{
  "model": "segmentation model",
  "dataset": "rosettes with rotational symmetry",
  "train_examples": 195000,
  "image_size": 48,
  "crop_scale_min": 1,
  "horizontal_flip": true,
  "rotation_deg": 10,
  "color_jitter": 0.1,
  "num_classes": 2,
  "encoder_arch": "convnext",
  "encoder_isotropic": true,
  "encoder_norm": "layernorm",
  "encoder_activation": "swiglu",
  "encoder_mlp_ratio": 2.67,
  "encoder_inner_norm": false,
  "encoder_patch_size": [8, 8],
  "encoder_conv_stem": true,
  "encoder_layers": 12,
  "encoder_width": 160,
  "encoder_kernel_size": 3,
  "decoder_norm": "groupnorm",
  "decoder_activation": "gelu",
  "decoder_weight_standardization": false,
  "decoder_widths": [64, 64, 128, 256],
  "decoder_blocks_per_level": 1,
  "decoder_block": "plain",
  "decoder_attention": true,
  "decoder_upsampling": "transposed_conv",
  "init": "lecun_normal",
  "residual_init": "scaled_by_depth",
  "optimizer": "soap",
  "beta2": 0.95,
  "lr": 0.0023,
  "beta1": 0.95,
  "shampoo_beta": 0.95,
  "eps": 1e-08,
  "precondition_frequency": 16,
  "max_precond_dim": 1024,
  "one_sided": false,
  "adamw_lr_other_params": 0.00093,
  "ema_decay": 0.995,
  "sam_rho": 0.1,
  "steps": 10300,
  "batch_size": 256,
  "epochs": 13.5,
  "lr_schedule": "cosine_restarts",
  "final_lr_fraction": 0.01,
  "warmup_steps": 200,
  "weight_decay": 0.2,
  "adamw_weight_decay_other_params": 0.01
}
Rows from block 4 of the encoder of a small segmentation model, named by matrix and row number. Rows with one number belong to one neuron. Each number is 128 + 24 x the weight over its row's rms, rounded and kept within 0 to 255. All counts start at 0. After the name is the row's rms in percent of the matrix's.
After each neuron's rows are labels from the 100 images, of 14848, where the neuron reaches its largest size: "responds to" is what is common among them. Only what is clearly more common there than usual is listed. The data: rosettes with rotational symmetry.
# gate: MLP gate (encoder.blocks.4.mlp.gate.weight, 416x160), inputs 0-159
# fc1: MLP up (encoder.blocks.4.mlp.fc1.weight, 416x160), inputs 0-159
# fc2: MLP down (encoder.blocks.4.mlp.fc2.weight, 160x416, transposed), outputs 0-159

gate.37 095 [ 83  97 130 143 140 135  99 122 103 125 144 114 148 132 146 108 126 169 136 123 108 130 142 127 140 134 173 158 150 147 116 111  91  96 128 133 116 153 124 102  91 157 145 174  86 112 128 137  66 113 135 126  98 118 164  99 106 101 125 197 104 118 142 114 131 124 115  84 104 111  84 123 131 112  96 194 147 137 137 104 126 101 139 143  83 123  94  81 133  87 125 146 115 145 123 111  98 147 137  99 120 149 131 108 108 144 151 133  75 145 145 111 147 134 138  76  89 159 146 128  85  92 102 135 107 142 142 107 155 169 122 137 100 106 132 128 143 137 112 182 138 116 117 165 109 156 115 155 146 142 132 152 140 162 130 143 123 126 123 124]
fc1.37 098 [ 97 105 148 162 135 106 120 106 109  99 131 179 133 112 120 151 175 131 134 136 182 156  94 110 111 136  99 112 121 112 170 135  77 136 124  97 143 123 119 122  88 137 168 114 146 142 105 118 107 132 144 109  80 138 123 158 113 106 101 122 138 128 105 118 122 104 151 133 118 118 136 110 108 115 118 139 137 115 115 159 147 123 110 111 135 167  96 140  88 118 163 139  94 126 130  91 130 128 105 122 172 120 142  92  96 137 108 133 142 124 122  98 137 173 171 198 132  89 152 145 121 140 124 123 127 142 135 102  87  87  95 115 108  92  98 147 151 133 123 111 110 126 106 138 166 156 115 165 171 119 138 152 134 147 196 116 120 141 189 130]
fc2.37 098 [108  92 131 138 154  87  97 128 145 155 102 151 140  88 127 145 124 148 185 116 115 131  89 183 144 127 111 132 124 106 140 139 151 104 129 124 122  87 135 127  89  97 144 136 129  90 126 159 110 107 116 141 121 140 132  95  87 171 107 120 155  79 152 107 129 118 105 140 149 157 121  61 139 141 104 139 177 109 157 130 128 116 148 145 103 159 139  93  98 108 157 155 128 105 118 126 124 177 120 116 153 106  99 138  98  76 177 177 157 144 138 156  96 126 115 118 150 161 125 145 156 128 153 109 138 106 162  94 146 108 116 110 119 151 145 107 134 124 108 132 158 125 122 155 135 137 125 121 151 133 135 153 141 164 177 117 159 123 160 153]
responds to: vivid

gate.294 106 [125 142 164 119  97  94 105 138 144 128 137 134  82 128 149 101  89 133 148 132  87 103 124 174 114 152 118 130 181 126 114 151 125 106 163 118 110 170 126 151 134 157 179 156 120 118 129 145  79 121 135  98 181 129 113 150 107 148 129 131 149 139 101 104 152 118 159 144 122 147 138 143 115 125 133 148 126 167 129 130  76 139 133 131 119 120 125 132  92 142 145 103 125 164 190 110 113 155  94  97 115 134 115 127 174 131 122  89 104 159 111 105 155 130 143 160 117 173 116 137 120 164 115 140 143 110 116 118 104 106 108 122 154 137 148 189 130 164 150 158  97 125 118 169 121 102 126 181 133 146 151 115 111 119 137  85 145  72 141 123]
fc1.294 098 [151 126 119 146 136  89  98 125  96 130 126 149 148  93 120 112 151 147 132 150 147 116 137 112 167  92 146 151 156 131 134 128 163  87 126 127  88  91 114 139 101 126 136 117 162 109 146 116 161 120 107 100 130 106 124  70 131 160 130 127 142  82 182 171 137 153 120 112 117 105 129 133 120 111 152  84 137 109 105 131 129 124 130  81 109 140 146 131 141 158 142 163 130  94  84 113 125  79 138 145 128 138 154 145  32  67  83 115 130 132 141 170  98 149 110 109 117 113 105 121 126 133 116 110 133 148 127 151 102 148 130 131 154 134 128  64 166 114 125 117 140 153 107  99 117 102 148 139 155 118 147 157 105 141 134 156 152 142 128 128]
fc2.294 108 [113 150 164 118 113 138 110 129 143 127 123 135 143 144 177 122 116 159 109  88 118 124 102 149 132 110 139 101 140  69 105 101 115 143 114  74 142 137 124 134  87 125 118 162 113 119 143 129 141 129 138  96 132 127  88 151 170 114 105 137 188 115 105 132 111 120 118 124 161 136 114 122 156  87 110 182 110 114 148 111 129 106  64  77 145 117 133 109 102 128 174 113 129 123 102 132 119  84 143 137 106 124 168 191  99 118 124 116 187 141 124 140 147  96 131 149 120 150 122  95 152  85 125 134 137 110 130 128 176 103 109 103 149 129 161 113 109 132  84 101 123 155 122  90 140 127 124 120 110 152  85  84 141 150 137 138 139 113 101 113]
responds to: vivid

gate.306 098 [159 114 115 141 151 163 139 157 106  90 148 133 159 186 123 102 139 119 126 115  87 101 132 114  97 157 106 148 109 112  85 162 149 142 134 119 109 144 155 109 105  88 126  87 119 164 117 124 119 120 153 102 157 133 141 128 160  75 127 108 139  95 100 159 118 138 141 129 145 120 137 112 113 133 120 170 164 109  88  87 149 146 163 111 148 153 166 101 128 122 109 143 166 111 115  70 119 111 158 127 120 145 142 101 165 125 176 122 156 122 142 122 124 138 127 130 110 144 113 130 130 105 146 131 122 153 122 100 132 181 146 132  99 125 147 118 152 133 162 133 137 151 153 152 140 183  99 174  86 192 145 109 129 146 148 109 149 150 144 108]
fc1.306 098 [132 111  64 102 120 117 108 124 157 145 144 156 114 135 126 146 196 183 106  96 117 114 134 118 126 131 106 118 118 114 136 129 157  97 154 102 141 113 153 131  76 186 105 120 106 132 135 106 138 106 135  99 158 127 118 158  94  86 135 128  92 117 113 120 120 108 109 112  94 142 141 117 102 148 112  87 146 122 133 139 153 176 100 117 154 117 119 136 131 130 137 157  90  99 118  97 165 142 142 135 126 124 113 169 139 126 111 140 124 153 104  97 138  88  86 160 153 129 149 146 114 123 125 116 133 130 112 133 161 105 157 118  90 148 144 131 117 150 132 130  99 145 113 167 165 192 116 144  48 119 111 132 124 129  90 115 173 144 127 138]
fc2.306 098 [148 113 125 112 160 143 141 128 109 166  87 116 102 139 130 122 141 101 124 105 161 138 134 105 123 159 104 118 143 159  76 128 154 157 130 113 164 114 100 149 125 104 135 125 126 123 125  93 134  77 144 147  94 127 146  74 149 150 166 115 135 140 159 135 124 176 118 130 127 139 127 103 127  91 103 156 121 111 146  83 185 128  95 115 143 118 105 129 179 129 121  97 136 125 139 113 174 107 156 101 124 122  93 196 118 152 121 104 170 150 134 129 170 130 141 109 100 135 170 140 107 108 134 161 133 108  98 124 143 103 164 115  96 120 155 116  98 126 147 102 164 146 178 102 130 116 111 111 118 154 101 130 149 182 128 173 113 135 114 131]
responds to: dark

gate.246 107 [107 113  99  89 113  95 102 101 103 141 109 119 144 116 132 147 123 125 108 151  94 130 160  83 129 139 134 113 112 168 152 131 105 160 154 126 102 127 102 111 189 123 112 129 149 137 139 119 123  88 134 175  99 116 144 152 155 127 148 172 131 137 137 136 114 141 119 113 150 104 145 153 167 121 141  72 138 130 152 145 143 165 165  93 108 129 144 119  96 116 112  96 107 110 149 126 125 121 159 124 123 124 115 154 187 144 102  80 110 145 136 134  98 131 119 111 154 108 178 122  89 145 141  72 106 170 153 108  77 170 143 132 115 137 108 126 167 134 152 123 136 162 109 117 105 137 105 183 133  98 154 135  90 109 158 140 112 111 151 141]
fc1.246 099 [176 152 116  80 120 131 125 125 114  97 146 109 130  48 170 137 123 163  83  96 137 145 115 124 158 122 157 110 133 137 107 145 107 163 137 116 124 141  90 135 145 124  92 105 108 142 128 126 111 137 147 155  96 131 104  92 136 137 104 140 123  78 140 135  98 117 116 104 153 142 150 133 131 108 168 150 136 140 145 124 133 136 119 136 149 135 114 142 137 144 147 135 102 153 169 146 107 149 132 154 110 107 162 118 150 122 109 149 159 117 145 178 117 168 154 116 200 118 148 142  77 116 141 165 117 123 163 104  84 163  87 149 110 162 158 127 108 110 103 102 117 132 132 112 121 104 102 119 117 111 118  90 131 160 153 176 132  81 136 137]
fc2.246 093 [100 108 136 131  80 137 115  97 147 115 148 157 125  99 115 142 127  95 131  98  92 130 155 132 104 144 145 126 115 104 157 108 129 135 146 125 121 180 121  86 156 119 115 117 164 128 102 158 121 107 112 119 164 134  73 157 154 149 123 131 113 164 110 137 137 144 134 120 101 147 142 111  68 111  77 156 151 136 135 117 111 128 100  83 142  67 142 113 108 139 146 107  86  76 151 144 109 142  90 130 119  58 144 126 119 122 122 127 115 139 167 110 128 119 116 120 181 132 142 114 120  88 151 144 164 156 107  95  91 148 152 170  98 138 130 101  96 107  88 132 120 137 121 142 154 133 128 160 102 134 113 155 105 122 147  91 121 146 150 128]
responds to: grey; earthy

gate.190 100 [141 137 156 133 153 122 145 139 136 103 127 158 142 109 136 114 114 162 131 119 160 114 141 124 162 108 102 146 114 152  98 139  97 125 142 158 140 141  72 148 188 161 153 130 142 142 116 112 171 129 129 143 119 159 153 161 142 137 132 140 133 113 108 110  89 130  90 123 174 102 134  89 137 128 167 182 123 142 166 142 138 133 131 154 153 133 156 150 119 141 106 149 129  90 162 143 136 119 142 118 144 137 113 119 124 165 162 144 150  96 132 110 115 143 125  53 118 140 133 117 127 142 122 159  53 127 134 141 166 176  90 127 138 171 164 123 145 122  79  95 126  98 110 132 148 137 125 109 171  98 110 141 108 139 116 145 139 138  66 136]
fc1.190 094 [141 117 159 171 120 128 125 114 119 143 123 171 138 101 164 124 128 119 127  95 100 126 127 135 113 101  83 132 106 116  84 107 101 110 118 190  92 128  67 161 167 140 151 128 113 124 133 132 182 148 111 124 105 157 124 150 141 149  81  91 159 129 112 108 117 163 133 129 151 127 103  49 142 162 116 170 155 168 155 144 123 124 136 148 127 132 128 122 110 138 132 128 130 104 157 133 120 108 111 135  91 143 124 131 128 115 147 138 135  72 169 125 102 131 132  65 108 143 139 126 151 179 101 151  94 149 112 131 128 162  92 130 101 148 127 121 126 156 120 164 143  87 155 137 124 140 119 165 141 115  95 120 114 117  99 138 101 127 104 131]
fc2.190 096 [120 134 151 120 107 120 170 148 165  75 106 135 114 118  93 108 120 140 119 143 128 130 131 122 122 107 118  72 100 126 110  85 111 105 132 122 126 135 127 144 171 131 127  97 165 164 148 131 107 130  51 163 150 119 134  96 143 128  94 149 142 158 124 136 113 100  98 119 185 133 146  88 121 129 110 119  65 151 123 173 104 157 151 109 169 162 107 137 143 148 144 136 132 128  86 144 102 157 134 121 125 139 119 149 191 118 135 127 131 143 113  83 136 118 121 152 111  97 126 182 138 135 140 102 151 113 118 141 158 130 110 123 135 130 151 173 116 164 142  90 150 165 167 112  88 132 111 148 112 134 103 119 114 147 156 112 135 119 101 154]
responds to: vivid; pastel

gate.367 110 [119 138 181 110 110 149 139 110 143 159 136 110 109 103 118 150 155 119 166 150 144 122 147 119 160  70 164 103 136 144  70 108 123 132 164 117 169  87 135 150 120 106 136 138 139 149 101 116 137 122 154 104 108 152 198 133 149 107 113 136 104 127 110 126 100  98 121 164 140 130 165 138 111 161 150 130 161 131 118 134 133  74 133 144 119 129 119 106 172 123 110 144 132 116 139 139 125 128  96 152 114 108 116 114 133  99 103 156 114 170 113 113 140 168 166 128 126 147 121 135 162 170  68 121 121 109 122 136 127 134 155 118 132  68 122  91  82 121 123 168 170 191 141 121 127 137 144 142 121 149  81 128 148 147 152 126 153 109 128 127]
fc1.367 114 [136 168 130 139 180 109 150 128  75  80 126 136 103 122  96 103 149  85 128 127  89 100 126 135 107 142  91 138 124  89 152 158 124  90  82 130  95 115 129 114 142 109  87 120 149 105 154 151  94 156 134 117 151 107 105 128 148 129 156 139 186 110 160 150 126 106 136 153 145 168 115 105 168 101 102 124  94 145 133 126 148 148 136 121 129  86 155 156 120 142 139 118 160 146 130 103 125 112 121 149  92 139 130 150 132 120 115 112 151 138 148 137 167 111 122 145 139 150 115 104 113  52 135 156 142 140 109 116 104 113  97 123 150 160 149 109 146 161 135 147  99 127 108 157 152 116  74 144 125 105 161 134 168 134 121 144 172 122  81 131]
fc2.367 107 [ 94 143 133 145 111 131 125 145 165 134 163 100 108 106 127 117 117 102 136 138  90 118  86 123 173 125 134 124 125 135 143 142 142 165 124 103 134 131 179 182 136 150  94 101  88 131 130  88 119 106 107 102 102  99 150 123 162 129 131 131 103  75 126  85 137 145 127 130 148 126 146 109 134 132 149 116  95 109 111  87 169 124 134 106  96 153 132 137 147 142 128 149 142 120 153  92  99 117 104 124 119  85 147 130  84 144  53 131 140 139 130  81 154 149 139 131 105 176 150 170 126 139 129 131 120 102 119  88 117 183 155 133 127 143 137 146 140 137 175 156 167 101 136 136 154 141 132 102 161 131  80 143  91 135 114 138 103 119 167 146]
responds to: dark

gate.91 103 [149 136 133 159 103 141 117 153 162 173 112 120 111 147 135 107 146 127  95 138 128 165 137 138 142 100 140 169 140 133  87  70 117 119 145 119 193 125  87 152 117 134  84 146  87 127 131 159 127 149 104 153 124  86 131 119 123 157 154 141 109 139 102 125 122 145 132  96 148  67 131  96  75 108 203  88 125 147 139 158 112 149 150 147 144 145 116 121 135 115 161 129 161 158 137 129 115 140  94 190 130 118 118 140 133 114 104 155 111 127 109 122 156 148 150 117 115 118 133 100  93 112 110 181 118 148 150 138 150 162 148 137 114 125 129 164 173 144 149 138 132 130 128 133 143 106 136 162  89 169 124 119 120 140 153 134 149 149 102 109]
fc1.91 084 [124 104 145 110 129 113 162  69 115 108 128 129 123 103 122 130 134 111 124 107 170  89 107 126 104 154 116 106 127 153 122 133 160 101 143 159  78  98 155 106 147 138 114 118 180 168 115 107 136  98 133 158 169 144 113 114 102 101 150 149 134 150 132 141 126  71 126 152 133 132 119 124 132 127 102 139 132 140 118 113 138 105 102 108 148  95 142 123 113 131 160 145 106  98 145 119 142 106 129  63 109 148  99 134 135 156 104 119 119 141 130  96 176 127 145 169 166 128 124 142 184 166 168  33 136  88 117 118 150 112  90 158 134 132 139 107 123 118 123 119 121 134 136 133  93 144  90 122 125 120 117 133 124 146 142 134 106 137 119  62]
fc2.91 106 [123  99 136 125 133 144 106 120 165  88 138 103 113 139  94 149 127 136 145 111 116 154 106  92 145 116 149 143 129  86  68  87 128  85  99 108 144  84 137 120 128 117 157 138  95 145 132 128 139 155  95 140 144 124 126 164 113 127  99  88 147 108 120 140 104 166 100 143 155 121 123 145 138 126 130 155 115 147 108 136 143 106 125 156 131 181 100 110 144 109 107 182 156 135 105 102 123 173 125 115 152 163 172 104 121 212  90 138 170 142 135 127 104 158 132 138 139 110 151 120 117 100 168 128 126 157 141 103 113  97 129 114 125 128 162 165 142 110 142 139 114 115 140 107 117 137 138 118 139 180 144 189 171 148 116 151 145 110 122 104]
responds to: grey

gate.228 097 [114 194 125  91 117 132 159 102 149 162 120 117 123 100 112 138 112  99 163 131  98 120 127 125 132 153 116 117 141 106 111 114 151 118  91 123  96 104 135 152 126 125 149  68 135 125 121 136  82 104 124 100  79 116 162 152  72 135 114 141 106 112 169 117 177 121 138 120 127 122 140 116 133  98 145 149 127  87 130 144 111 116 130 112 147 138 150 138 137 136 138 110 103 148 139 119 105 141 106  85 122 109  86 102 102 127 105 163 118 124 140 155 116 159  78 122 137 129  93 136  55 140 131 111 150 177 137 154 122  68  74  98  97 129 119 113 137 172  99 129 148 121 125 128 125 138 135 154  86 134 140 114 133 137 138 129 168 123 181 112]
fc1.228 101 [111 146 129 106 135 132 139 129 133 137 166 147 132 110 127 111 136 152 131 161 158 121 112 113 113 132 164 152 133 106 134  94 151 153 125 130 111 128 115 141 143 136 150 169 105 103 143 134 153 155  98 137 139 141 138 150 141 143 123 153 136 121  84 148 148  96  92 121 121  96 127  81 105  90 154 101 112 142 116 118 144 120 163 113 106 129 130 122 148 123 124 147 134 135 146 129  92 176 146 140 134 141 107 107 106 142 105 128 114 158 115 134 137 111 129 115 183 164  83 126 112  72 161 121 108  86 149 174  86 114 112 141 103  80 142  79 172 139 121 157 153  69 106 149 142  59 129 112  48 127 148 135 163 151 124 131 152 128  91 122]
fc2.228 096 [ 91 139 121  91 126 141 134 119  96  90  80  95 115 132 121 142 178 109 113 144 131 110 143 132 137 131 109 147  94 102 131 168 136 113 111 134 107  78 137 108 136 127 153 103 115  80 102 108 143 131 104 106 123 139 159  81 116 151 159  95 105 146 116 170 143 111 133  67 119 129  93 174 118 137 157 114 114 147 166 102 104 151 146 100 121  59 124 159 158 113 125 144 127 129 106 128 115 142 162 116 131 122 148 136  97  87 112 141 118 128 143 142 139 170 140 125 133 121 142 132 158 132 110 121 119 145 139 123  91 104 143 127 127 147 122  97 120  84 112 123 120  89  92 109 129  92 113 182 157 155 140 160 141 138 106 164 167 174 146 168]
responds to: dark

gate.16 096 [102 176 111 127 123 168 188 133 126 149 120 148 114 102 110 132 110 111 154 138 149 117 137 109 161 127 143 155 127 106 127 170 128  92  97  79  97 117  96 134 163 178  94 166 145 146 110 123 122 130 124 154 113 100 186 116 127 118  85  80 110  97 145 117 192 153 135 161  90 153 104 136 138 115 150 148 109 152 168 156 119 130 129  97 149  91 122 150 102 167 127  92  92 113 122 137 112 117 135  75 146 107 133 120 106 130 136 129 101 169 133  77  93 173 128 113 146 115 124 133  99 145 127  99 114 149 122 134 143 115 153 117 111 123 140 117 131 137 129 140 138 149  97 143 121 114 152 110  66 166 123 111 141 126 108 128 135 111 120 116]
fc1.16 096 [159 152 126 152 134 178 160 146  98 118 152 116 149  91 107 100 134 148  90 165 149 102  68 126 102 143 126 143 126 114  91 153 126 119 154 103 117 150 119  77 116 126 129 167 123 153 134 132  82 130 139 105 120 121  95 156 149  98  88 113 120 144 123 142 151 143 100 145 137 157 131 149 114 140 126 150 126 128 119  68  99 130 108 131 160 101 117  87 126 139 103 108 192 130 114 118 130 146 168 118 106 111 126  97 126 112 105  89 133 133 155 111 122 109 147 118 149 140 127  94 107  96 147 123 134 178 108 155 147 150  76 124 126 176 112 102  73 116 113 114 156 115 127 139 130  98 128 111 115 122 175  80 131 152 153  78 128 133 113 129]
fc2.16 102 [116 106 120 142 175 135 142 138 127 147  97  97 126 122 124 128 146  90 173 135 117 119 114 131  98 146 148 131 127 114 137  99 122  86  97 146 105 127 142 129 163  93 122  71 147 131 120 118 112 111 128 104 117  89  81 170  95 140 141 175  97 133 146 111 155 129 131 131 120 117 129  86 118 136 103 135  95 124  96 138 134 103 146 146 130 128 111 122 141 135 133 104 129 126 116 104 131 125 167 115 166 132 150 110 110 179 160 178 161 138 122 138 165  96 150 112  92 128 125 114 153 160  84  82  96 153 172 122 131 145 102 127 173 142  84 115 108 111 115 196  85 109 126 133 115 149 156  86 141 123 104 138 153 118 134 142 117 179  87 146]
responds to: dark

gate.271 095 [132 116 150 146 137 123 111 113  86 146  97 115 125  83 124 121 112 149  99 158 164 110 139 137 137 132 116 104 155 137 142 147 108 115 140 110 138 103 139 141  72 144 117 138 140 167 123 129 154 142  76 158 115 142 105 112  56 160  89 109 141 100  98 124 113 110 168 107 114  86  77 143 125 149 126 140 116 132 148 143 161  87 103  96 101 136 137 144 112 152 161 130 136 184 133 135 143 136 133 139 147 145 118 161 149 164  85 144  97 121 124  78 152 125 126 104 118 104 137  96 123  78 151 144 126 145 148 118 142 137 111 128 139 187 114 142 136  94 108  92 170 119 135 113  81 155 108  96 161 113 127 123 143  90  94 133 138 158 135 146]
fc1.271 086 [159 156 145 157 141 166 160 130  64 135 128 137 127 140 125 147 147 124 139 150 108 124 113 113 142 122 134 124 148 135 110 129 171 142 136 131 173  91 152  92  76 136  81 123 120 167 132 168 138 125 104 124 125 181 132  98  90 107 131 150 125 133 129 133 147 133  66 129 105  90 135 120  81 145 101 129 122 121 118 143 147 134 148  73 132 113 125 107 112 112 122  89 128 177 129 102 121 111 113 122 104 152 117 184 120 149 118 131 165  99 131 102 129 149 119 163 130 100 121 132  84 108 106 108 101 138  83 136 120  98 135 101 109 171 127 144 144 134 175 114 154 150  93  93 120 104  89 122 150 159 117 146 149  95 134  86 109 117 160 120]
fc2.271 098 [124 128 107 106 137 120  69 108 127 117 131 118 123 109 119 103 146 130 153 166 114 107 141 122 128 114 144  91 112 117 104 122 172 129 137 120 161 141 133 155 120 166 117  81 150 128 128 111 136 128 155 140 122 143 118  71 112 134 128 142 119 129  90  92 119 172 179 144 128  98 125 153 111 148 131 183 100 115 117 178 103 146 115 133 123 149 146 115  83 116 121 105 129 124 139 131 137 110 141 115 125 147 183  86 177 139 126 143 153  99 103 118 151 107 116 130 128 136 147 113  62 166  57 111 136 106  89 143 133 136 153 169 171  94 139 183 152 116 171  95 129 128 151 150 132 123 118 126 156 152 138  97 129 121 150 123 108 134 170 128]
responds to: vivid

gate.342 102 [130 139 137 126 116 133 146 105 124 135 102 177 112 106  94 140 134 140 146 135 122 176  84 105 126 164 148 134 139 125 122 123 117 100 118 115 138 152 150 111 135 112 102 104 161 120 153 116 105 137 141 143 133 106  62 126 139 113 131 157  96 123  85 147 102 179 112 134  95 156  73 105 102 137 149 142 135 167 132  96 101  97 133 143 162 132 116  98  87 104 147 144 140 118 158 113 157 126 162 151 153 155 104 148 111  90 109 118 124 144  99 137 131 121 143 126  85 172 121 101  93 120 143 172 127 143 128 103 129 154 133 146 106 173 129 198  87 119 124  91 139 123 122 177  77 149 126  94 145 167 134  96 103  97 119 123 141 130 114 120]
fc1.342 107 [131 109 142 134 108 146  97 105 163 153 111  94 129 153 141 127 168 169 177  91 150 137 148 149 146  93 119 124 130 109 122 174 109 128 171 132  99 152 117 120 124 125  87 123 101 115 155 118 143 147 163 127 120 181 102 112  90  79 157 130 111  77 108  72 153  83 125  99 126 104 117 135 172 110 162 109 120 148  91 117 132 124 121 110 109 154 173 133 108 191 110 142  62 125 122 163 129 136 101 109 113 117 134 122 148 141 124 119 161 128 138 121 140 150 173 123 116 126  88 122 170 134 118 113 151 144 165 119 134 155 125 135 160 130 142 124 131 114 112 160 104 119 145 130 114 131 138 148 148 129 136 182 162 108 161 136 147 115 144 110]
fc2.342 097 [113 121 146 106 170 155 149 126 108 184 161 101 175 128 158 149 126 149 112 123 120 107 125 114 136 115 166 150 157 137 114  93 133 177 151 151 122 116 140 126 120 190 159 100 133 111 108 135 159  83  89 128  81 116 142 114  99 127 141 115 174 156  72  97 136 134 115 130 103 130 142 135 122 125 142 105 145 117 120 170  88 142 132  92 111 101 149 143 136 116  88 159 119 105 151 124 111 110 137 104 149  95 121 107  90 127 115 136 142  89 149 118 158 144 119 146 111 138 136 148  83 120 134 150 136 115 104 100 100 123 169 116 124 205 142 169  83 159 102 155 150 104 136 117 118 127 138 104 124 103 170 103 113 110 104 133 131 139 143 126]
responds to: grey

gate.391 100 [154 131 119 138 127 119 157 134 103 138 129 145 113 104  98 119 130 100 139 143 102 195 144  90 134 124 191 118 116 131 125 126 148 141 134  70 114 144 159 113 150 126 139 133 123 140 166  84 154 137 164 112  87 114 148 126 111 108 113 110 109 154 136 131 150 139 171 115 155 115 119 152 121  92  87 135 141 118 183 168 118 112 112 149 160 112 142 109 158 121  85  99 166  97 122 111  95 125 119 105  97 153 108 115 155 107 119 124 139 135 144 144  83 166 135 116 143 129 143 109 106  85 152 159  96 157 104 135 126 178 112  93 118 128 152 148 131 142 163 176 177 135 117 143 113 111 128 127 137 146 169 124 113 122  99 106 142 125 127 196]
fc1.391 120 [121 157 123 106 187 130 141 181 193 130  97 139 133 102 119 134 166 150 122 126 124  95 103 138 126 166 112 104 116 103 126 125 113 112 122 108 163 142  90 150  86 119 114 137 170 136 150 172  80 130 127 130 108 105 114 120  92 129 139  84 173 132 135 154  84 151 143 106  77 138 152 194 130 126 131 110 147 131  98 134 176 137 105  96 120 118 120 169 137 144 123 132 127 101 150 133 113 124 174 143 133 106 122 119 123  97 128 116  39 134 162 134 138 127 110 146  96 125 122 111 127 124 142 110 157 130 143 157 162 106 135 174 130 154  87 102 133 126 126 137 115 140 128  87 138 153 140 138 135 132 146 174 119 150 135 132 117 138 141 125]
fc2.391 114 [ 76 108 143 167 102 184 113 118 144 148 124 145 111 125 108 124 137 147 145 123  61 139 124 149 109 129 141  71 135 175  81 119  94  70 127  91 111 135 155  68 131 110 149 132 113 123 136 137  89 137 116 141 120 139 161 115  96 115 138 133  96 119 122 134 109 145 157 131 151  97 112 141 142 142  90 134 131 126 105 178 114 105 136 117  88 121 160 125 143 130 186  98 161 146 113 124  94 123 128 114 156 100 132 128 107  90 147 121 112 133 162  93 150 148 166 111 136 112 107  93  99 147 106 131 153 156 163 145  86 122 114 111 161 116 147 110  85 155 117 146 119 115 116 164 144 147 151 101 123 122 104 100 131 152 141 134 158 107 107 128]
responds to: grey

gate.126 103 [121 136 142 125 156 109 140 121 188 119 118 104 121 114 101 114 168 120 132 134 117 108  84 140 159 105 108 154 145 134 152 146 145 140 150  93 111 143 128 167 104 130  98 109 143 124 183 115 120 114 110 104 158 147 129 151 105 125 122 171 137  73 148 109 115 145 163 127 133 131 106 141 105 123 152 147 180  85 101 125 185 131 137 119 149 140 115 110 135  73 163 148 130 116 140 129 119 152 127  84 140 128 121 108 125 119 116 145  86 125 124 156 124 115  94 122  68 161 157 112 159 109  87 177 118 152 141 141 127 156 113 114 134 154 129 140  94  98  99 186 109 129 136  90  96 140 104 127 118 105 171 145  99 137  97 154 166 121  96 136]
fc1.126 101 [125 120 132  76  81  90 137  94  73 110 117 148 118 150 129 120 105 143 135 115  93 112 118 117 131 102 122 122 119 126 137 132 120 165 160 117  92  88  97 130  76 122 151  99 106 163 122 101 128 133 138 134 116 115 115 132 153 127 147 101 150 152 126  93 145 116 134 134 110 114 116  87 158 129 131 102 102 111 132  96 111  95  86 134 106 145 158 105 141 127 171 130 167 118 112 112 125 124 149 152 138 100 155 125 168 144 124 123 205 136 110  83  79 136 121 119 176  95  73 120 140 133 143 136 159 142  89 145 115 159 132 128 106 134 119 130 128 141 113 167 113 143 122  68 145 134 125 119 137 117 163 138  96 142 173 154 171 112  88 119]
fc2.126 098 [132 141 147 125 122 130 137 135 114 177 143 140  98 137 142 132 112 118 146 127 157 136 120 107 143 111 109 138 135 186 147 135 171 140 169 156 131 159 121 149 134 140 123 147 143 120 133 120 131 112  85 160 110 175 111  98 120 137 140 141 114 125 115 132  97 164 111 125 112 146 161 101 116 132 114 126 102 148 123 130 143 105 140  90 153 146  48 150  96 146 139 156 109 140 157 135 174 127 108 127 104  96 154 146 131 128  80 134 131 138 152 120  97 107 162 111 112 147 103 141  90  65 124 127 131  83 122  76 166  90 152 104  82 129 143 109  99 135 113 119 173 135 135 137 101  88 113 125 124  90 158 150  54 126 105 140 133 109 107 144]
responds to: dark